config = dict(
    encoder_arch='efficientnet',
    model='image autoencoder',
    dataset='pictures of board games with random positions, seen at a slant',
    train_examples=195000,
    image_size=48,
    crop_scale_min=0.8,
    horizontal_flip=True,
    bottleneck='plain',
    downsampling_factor=8,
    encoder_norm='batchnorm',
    encoder_activation='silu',
    encoder_channel_attention='se',
    encoder_padding_mode='replicate',
    encoder_depths=[2, 5, 5],
    encoder_kernel_size=5,
    encoder_stem='deep',
    encoder_expansion=6,
    encoder_widths=[40, 80, 160],
    loss='l1',
    latent_channels=32,
    decoder_norm='groupnorm',
    decoder_activation='leaky_relu',
    decoder_weight_standardization=False,
    decoder_widths=[48, 96, 144, 192],
    decoder_blocks_per_level=2,
    decoder_block='basic',
    decoder_attention=True,
    decoder_upsampling='transposed_conv',
    init='small_normal',
    residual_init='scaled_by_depth',
    optimizer='soap',
    beta2=0.99,
    lr=0.0042,
    beta1=0.95,
    shampoo_beta=0.99,
    eps=1e-08,
    precondition_frequency=16,
    max_precond_dim=1024,
    merge_dims=True,
    one_sided=False,
    adamw_lr_other_params=0.0024,
    ema_decay=0.99,
    steps=2700,
    batch_size=64,
    epochs=0.9,
    lr_schedule='poly',
    final_lr_fraction=0.01,
    warmup_steps=540,
    weight_decay=0.0,
    adamw_weight_decay_other_params=0,
)
Rows from block 10 of the encoder, named by matrix and row number. Each number is 200 + 40 x the weight over its row's rms, rounded and kept within 0 to 999. All counts start at 0. After the name is the row's rms in percent of the matrix's.
# fc2: squeeze-excite expand (encoder.blocks.10.se.fc2.weight, 960x60), inputs 0-59
fc2.692,120,147,127,166,148,276,164,213,189,170,264,132,205,222,161,150,236,227,192,208,175,202,159,178,186,189,297,186,200,158,159,207,232,195,172,174,127,247,172,237,161,177,220,214,197,162,214,128,210,249,217,182,214,148,182,199,152,207,201,203,317
fc2.693,104,219,161,278,189,215,243,256,175,201,155,252,180,197,207,163,253,203,216,161,151,202,117,118,169,170,182,230,180,198,150,189,173,198,187,216,201,200,206,125,209,234,221,167,134,191,184,248,209,141,212,108,264,180,187,154,223,269,273,177,157
fc2.694,098,158,209,246,216,152,204,186,164,137,231,139,213,119,250,227,226,268,124,254,214,231,171,169,230,197,228,262,159,234,218,214,144,178,173,209,224,188,232,294,191,228,174,201,167,150,111,208,196,155,202,224,202,273,187,188,204,241,193,155,143
fc2.695,083,244,178,246,205,202,260,181,212,130,223,165,179,203,221,219,169,182,191,161,180,243,201,181,248,212,169,185,151,228,101,114,254,261,150,167,168,211,234,219,180,243,165,142,191,177,210,240,282,247,203,278,190,203,150,259,192,221,189,177,126
fc2.696,089,214,166,236,174,191,205,267,220,182,95,201,177,232,209,193,251,212,275,134,187,118,186,267,224,216,212,140,252,167,156,159,179,178,196,171,180,190,239,241,203,203,221,193,227,287,187,196,191,244,258,186,199,228,145,140,166,148,244,268,223
fc2.697,101,138,93,265,247,264,225,197,183,197,149,191,132,175,218,182,246,240,216,244,220,173,220,160,162,268,264,182,204,235,161,254,182,206,178,200,211,231,164,283,207,137,271,223,175,236,159,150,218,213,188,160,201,215,193,212,221,257,151,174,182
fc2.698,104,202,269,163,241,170,143,149,184,238,167,208,119,146,129,186,261,233,249,208,143,256,167,193,208,169,174,188,194,176,152,206,183,181,229,238,270,158,195,257,207,255,184,202,196,255,193,194,273,183,261,219,201,212,197,205,179,208,161,94,242
fc2.699,093,222,192,208,138,178,182,149,228,204,245,112,193,134,220,116,217,194,146,154,202,242,190,185,237,197,154,181,164,186,151,232,159,213,262,246,277,209,204,256,191,219,227,207,223,243,291,206,229,173,244,182,194,130,195,157,149,219,214,135,150
fc2.700,101,265,185,232,231,142,173,237,224,221,199,239,215,161,114,240,144,225,245,144,210,142,163,201,219,191,168,140,188,225,143,187,174,179,155,185,160,159,247,216,167,144,184,200,233,215,240,238,163,278,147,208,152,172,173,231,177,201,146,178,96
fc2.701,099,260,221,191,217,220,256,188,200,164,237,200,190,161,155,231,197,205,197,282,184,144,181,180,144,213,228,197,167,215,186,243,171,175,217,192,165,189,157,178,219,216,117,212,270,231,119,173,175,72,130,262,199,171,141,222,156,182,181,251,181
fc2.702,091,194,152,207,230,112,256,180,198,176,157,262,185,128,216,154,171,234,169,128,168,148,223,258,145,181,197,187,129,222,222,223,218,212,153,176,185,243,190,179,139,184,248,132,221,208,229,195,267,284,201,198,180,191,143,138,237,164,164,200,182
fc2.703,100,202,152,234,154,240,223,209,164,191,237,166,212,133,181,235,201,251,174,202,213,84,224,202,184,209,212,223,128,274,167,195,157,267,226,180,162,201,164,185,198,253,218,221,177,188,232,174,258,161,202,103,167,110,164,214,138,223,175,229,180
fc2.704,098,139,212,241,258,155,210,173,242,194,158,215,221,183,180,161,205,190,188,194,166,331,228,180,149,249,217,238,172,279,234,201,222,180,195,191,219,277,221,145,242,254,181,189,212,167,161,252,245,253,137,186,275,220,215,199,256,213,202,204,257
fc2.705,098,246,219,157,280,258,235,199,251,252,240,140,187,177,193,215,195,218,184,124,195,186,267,203,186,139,230,165,258,142,174,221,169,188,195,211,164,222,209,199,249,148,242,236,254,206,151,91,207,206,224,191,164,297,186,188,217,198,261,188,209
fc2.706,108,113,198,159,264,197,227,254,194,192,190,219,157,199,165,179,218,170,217,274,183,239,196,214,196,164,235,216,174,213,266,187,188,214,202,209,183,238,157,213,160,178,137,208,226,176,204,172,147,159,171,185,315,328,174,156,170,184,195,257,146
fc2.707,127,182,195,227,135,223,261,220,185,221,160,177,191,241,191,150,204,204,156,262,95,274,181,181,192,261,169,144,249,172,126,219,258,169,221,202,267,198,254,185,144,285,217,241,185,224,157,197,180,248,234,197,188,165,237,199,159,218,236,194,159
fc2.708,104,243,186,196,238,240,152,177,108,198,186,171,173,201,259,196,153,216,255,207,223,186,152,97,303,199,172,199,205,163,188,195,234,174,267,164,228,198,170,279,191,209,221,242,232,274,197,190,136,187,192,234,225,185,197,236,171,178,137,134,215
fc2.709,101,225,251,237,182,168,208,134,177,217,224,218,172,166,205,174,227,189,196,262,191,229,272,176,263,210,189,185,156,206,233,153,218,168,194,210,231,231,127,154,261,225,267,156,211,207,205,198,156,256,293,214,100,160,184,197,185,183,189,308,216
fc2.710,092,200,257,228,215,140,233,151,156,210,173,163,237,196,312,146,263,188,200,255,227,221,245,188,241,230,211,276,160,175,227,191,119,164,133,206,263,185,233,190,210,146,196,242,202,164,218,248,268,212,150,197,236,172,160,188,219,258,183,188,209
fc2.711,090,160,250,131,262,207,215,144,140,224,272,210,222,160,221,235,232,234,205,206,146,188,165,182,130,284,180,187,173,202,263,187,171,208,196,256,206,182,165,200,157,152,166,316,151,168,201,161,225,206,205,238,209,179,195,237,256,178,205,275,215
fc2.712,085,159,200,184,267,195,173,191,203,236,139,247,142,252,205,149,164,256,186,234,227,133,141,225,225,162,190,252,207,200,127,240,216,188,246,222,226,195,231,227,241,128,177,177,253,128,199,206,171,140,147,144,159,229,180,167,217,227,196,214,293
fc2.713,111,144,197,118,160,198,293,193,191,279,191,220,220,176,127,211,185,127,236,215,178,246,260,211,232,192,164,215,231,267,149,193,118,214,207,150,191,178,228,223,226,162,239,176,216,265,203,270,219,204,190,196,142,186,253,224,179,266,168,191,216
fc2.714,090,249,183,206,265,244,213,189,165,220,208,150,181,188,251,226,171,213,182,194,151,156,192,168,183,254,225,230,220,65,123,239,236,219,193,167,209,127,217,208,295,175,209,134,225,180,139,232,183,219,206,176,195,247,178,236,145,195,169,145,183
fc2.715,103,254,148,191,195,255,227,121,239,190,239,202,214,227,253,151,208,209,197,158,174,214,213,115,229,141,148,247,219,131,170,183,86,190,154,176,180,211,168,249,208,178,260,173,194,166,163,157,197,167,223,199,234,253,109,175,220,168,218,197,190
fc2.716,094,124,246,196,248,171,210,121,179,190,185,195,184,186,154,199,277,149,196,145,169,167,247,220,153,274,281,172,216,206,198,179,159,212,122,152,157,199,183,248,249,177,171,218,208,176,201,105,204,171,226,241,227,190,202,208,196,201,164,266,129
fc2.717,122,184,253,218,185,313,144,210,209,239,178,181,220,204,193,239,157,175,206,164,164,177,203,311,153,301,167,152,247,220,174,244,183,165,146,205,184,231,178,237,214,214,200,232,224,165,176,245,183,262,235,150,150,191,224,194,199,214,112,213,179
fc2.718,129,149,261,243,182,147,174,194,207,211,234,186,184,182,217,170,306,150,226,154,159,185,217,203,181,182,197,203,231,220,203,229,214,215,232,265,241,181,156,73,145,198,190,150,272,202,180,159,195,239,239,173,243,201,159,233,245,188,148,183,117
fc2.719,102,154,210,211,267,202,152,189,185,148,209,173,171,170,196,164,233,211,270,198,168,237,267,159,129,207,162,247,227,215,200,251,159,175,215,157,220,239,147,179,195,148,82,198,189,191,182,230,219,149,190,181,246,228,130,178,222,311,199,218,218
fc2.720,086,177,237,160,161,162,202,158,197,185,209,262,212,178,266,184,218,177,155,244,269,251,174,198,161,218,214,228,193,172,142,161,132,193,212,192,207,216,198,159,205,162,182,195,217,200,154,228,350,158,157,120,172,147,212,210,122,180,232,224,170
fc2.721,082,193,128,177,204,179,208,250,171,212,187,233,192,190,169,296,169,158,143,143,217,150,167,199,159,272,172,203,166,230,162,213,173,259,140,208,211,184,111,207,187,187,265,217,238,201,251,183,200,135,152,303,162,173,179,217,154,226,201,175,234
fc2.722,094,249,211,210,231,252,151,177,227,146,215,130,258,186,227,222,254,212,181,146,184,229,285,246,129,230,161,158,201,151,220,202,180,183,158,135,197,148,204,157,163,193,142,234,209,185,220,181,214,269,263,146,164,203,183,186,202,253,275,147,236
fc2.723,116,207,219,209,266,183,197,218,172,153,192,205,225,211,132,203,232,206,225,240,181,244,203,224,167,201,205,233,263,211,261,109,156,224,232,184,145,270,228,128,181,168,224,176,165,242,253,222,159,164,268,242,309,265,263,220,179,209,219,224,198
fc2.724,107,149,118,225,238,148,189,223,217,157,195,288,222,183,194,142,169,200,200,274,187,214,251,179,149,222,250,201,161,185,173,215,190,232,205,196,127,194,152,200,214,190,226,193,236,239,159,199,266,245,179,135,164,70,172,261,206,220,205,198,182
fc2.725,093,219,149,193,169,183,198,213,202,134,258,246,180,228,233,152,171,242,218,237,133,165,237,212,246,202,205,280,222,236,98,139,214,249,152,217,252,223,200,256,230,194,176,255,257,195,190,246,218,188,266,212,148,182,188,232,217,244,189,285,229
fc2.726,093,164,168,199,252,241,221,169,194,235,261,140,249,218,222,219,225,239,205,126,246,184,127,271,203,261,167,142,202,219,221,242,201,205,239,192,157,280,219,212,241,191,150,153,182,171,269,119,164,237,228,202,266,237,166,196,167,241,221,200,243
fc2.727,106,163,226,155,170,139,185,274,211,224,149,184,195,202,195,285,234,142,149,179,180,157,176,198,220,160,219,194,235,161,160,198,169,223,192,236,167,119,141,220,156,154,185,139,147,202,251,192,171,233,126,218,278,141,161,196,222,198,227,131,169
fc2.728,101,254,160,184,156,188,199,243,176,227,166,216,188,136,230,163,163,296,226,204,233,187,222,237,185,265,159,217,156,174,253,183,96,196,153,180,192,257,139,230,209,107,162,156,179,206,156,190,231,225,154,197,125,171,188,233,216,232,160,228,215
fc2.729,100,175,164,215,158,169,183,202,280,152,160,226,241,176,212,197,164,190,223,201,145,194,207,234,236,276,188,239,197,216,237,143,152,199,222,253,169,232,258,194,103,213,140,234,223,205,159,241,166,211,194,242,125,180,131,269,198,107,225,203,225
fc2.730,083,193,164,234,154,259,170,114,160,236,199,260,109,196,176,190,198,192,262,232,251,218,221,273,148,262,241,169,244,109,158,163,157,228,220,172,260,201,202,168,152,200,198,172,230,229,233,192,227,147,205,184,220,244,221,178,170,234,170,160,154
fc2.731,104,194,171,251,241,175,153,214,264,193,202,210,241,182,146,167,194,114,199,278,258,152,141,260,213,198,176,171,213,123,197,190,224,234,161,161,178,206,221,182,119,259,179,173,199,192,178,276,183,232,244,186,292,196,171,221,179,226,233,139,226
fc2.732,092,128,245,250,175,172,174,269,231,206,244,173,235,180,204,155,262,226,178,210,181,210,278,222,156,223,180,183,135,244,157,217,237,153,190,212,207,102,239,194,159,188,222,113,266,190,197,208,99,195,190,181,211,220,220,213,246,229,172,256,184
fc2.733,112,130,198,213,230,180,132,211,199,222,244,192,253,254,255,198,205,171,185,205,209,200,176,208,205,165,185,236,175,215,185,117,112,184,170,139,210,196,229,158,223,226,239,229,222,244,249,188,262,265,155,186,251,187,271,225,92,221,272,230,187
fc2.734,091,212,238,216,241,234,94,174,165,162,184,214,216,221,211,169,177,143,229,162,219,281,135,134,253,155,168,235,182,155,218,266,204,216,217,201,208,207,198,168,137,130,176,203,202,177,236,239,214,204,211,269,167,126,161,199,279,166,173,151,173
fc2.735,116,172,266,132,212,176,124,149,188,198,193,132,207,217,135,209,239,255,260,192,230,273,163,236,190,191,198,228,150,184,142,222,214,222,179,214,204,227,198,171,216,147,165,200,201,156,211,214,177,222,269,233,104,132,208,122,218,208,199,277,178
fc2.736,091,156,256,135,267,228,246,208,138,129,212,232,236,228,246,194,229,181,109,251,139,182,147,194,241,218,201,214,181,156,164,183,232,245,185,203,201,168,206,177,254,155,210,182,197,211,218,257,213,164,251,138,188,141,226,206,128,229,177,260,141
fc2.737,109,169,169,281,193,200,237,176,156,221,153,184,155,182,236,166,169,232,228,149,231,98,169,164,281,205,268,223,172,148,265,244,181,186,149,215,174,212,215,261,218,225,160,235,160,218,232,201,270,160,171,208,194,239,262,199,207,173,285,193,204
fc2.738,090,212,172,183,209,221,241,199,201,168,212,201,190,123,213,210,160,191,184,107,135,197,199,189,293,172,202,218,148,294,204,208,267,167,113,167,235,232,205,225,217,153,272,178,162,228,203,209,263,190,230,140,219,166,181,233,133,181,154,172,243
fc2.739,100,151,144,235,284,238,202,169,221,227,186,195,181,166,175,234,151,217,128,205,215,287,97,176,249,176,207,150,193,255,185,149,186,174,154,166,247,150,175,227,258,242,225,230,172,221,200,250,263,218,228,203,227,183,201,176,131,201,191,219,262
fc2.740,116,234,159,162,261,238,159,223,187,206,188,191,203,142,180,176,182,246,178,221,279,136,198,231,172,185,239,187,181,266,225,236,182,189,162,279,198,238,216,203,223,209,282,212,222,223,223,198,206,223,213,143,286,214,181,155,231,228,220,341,177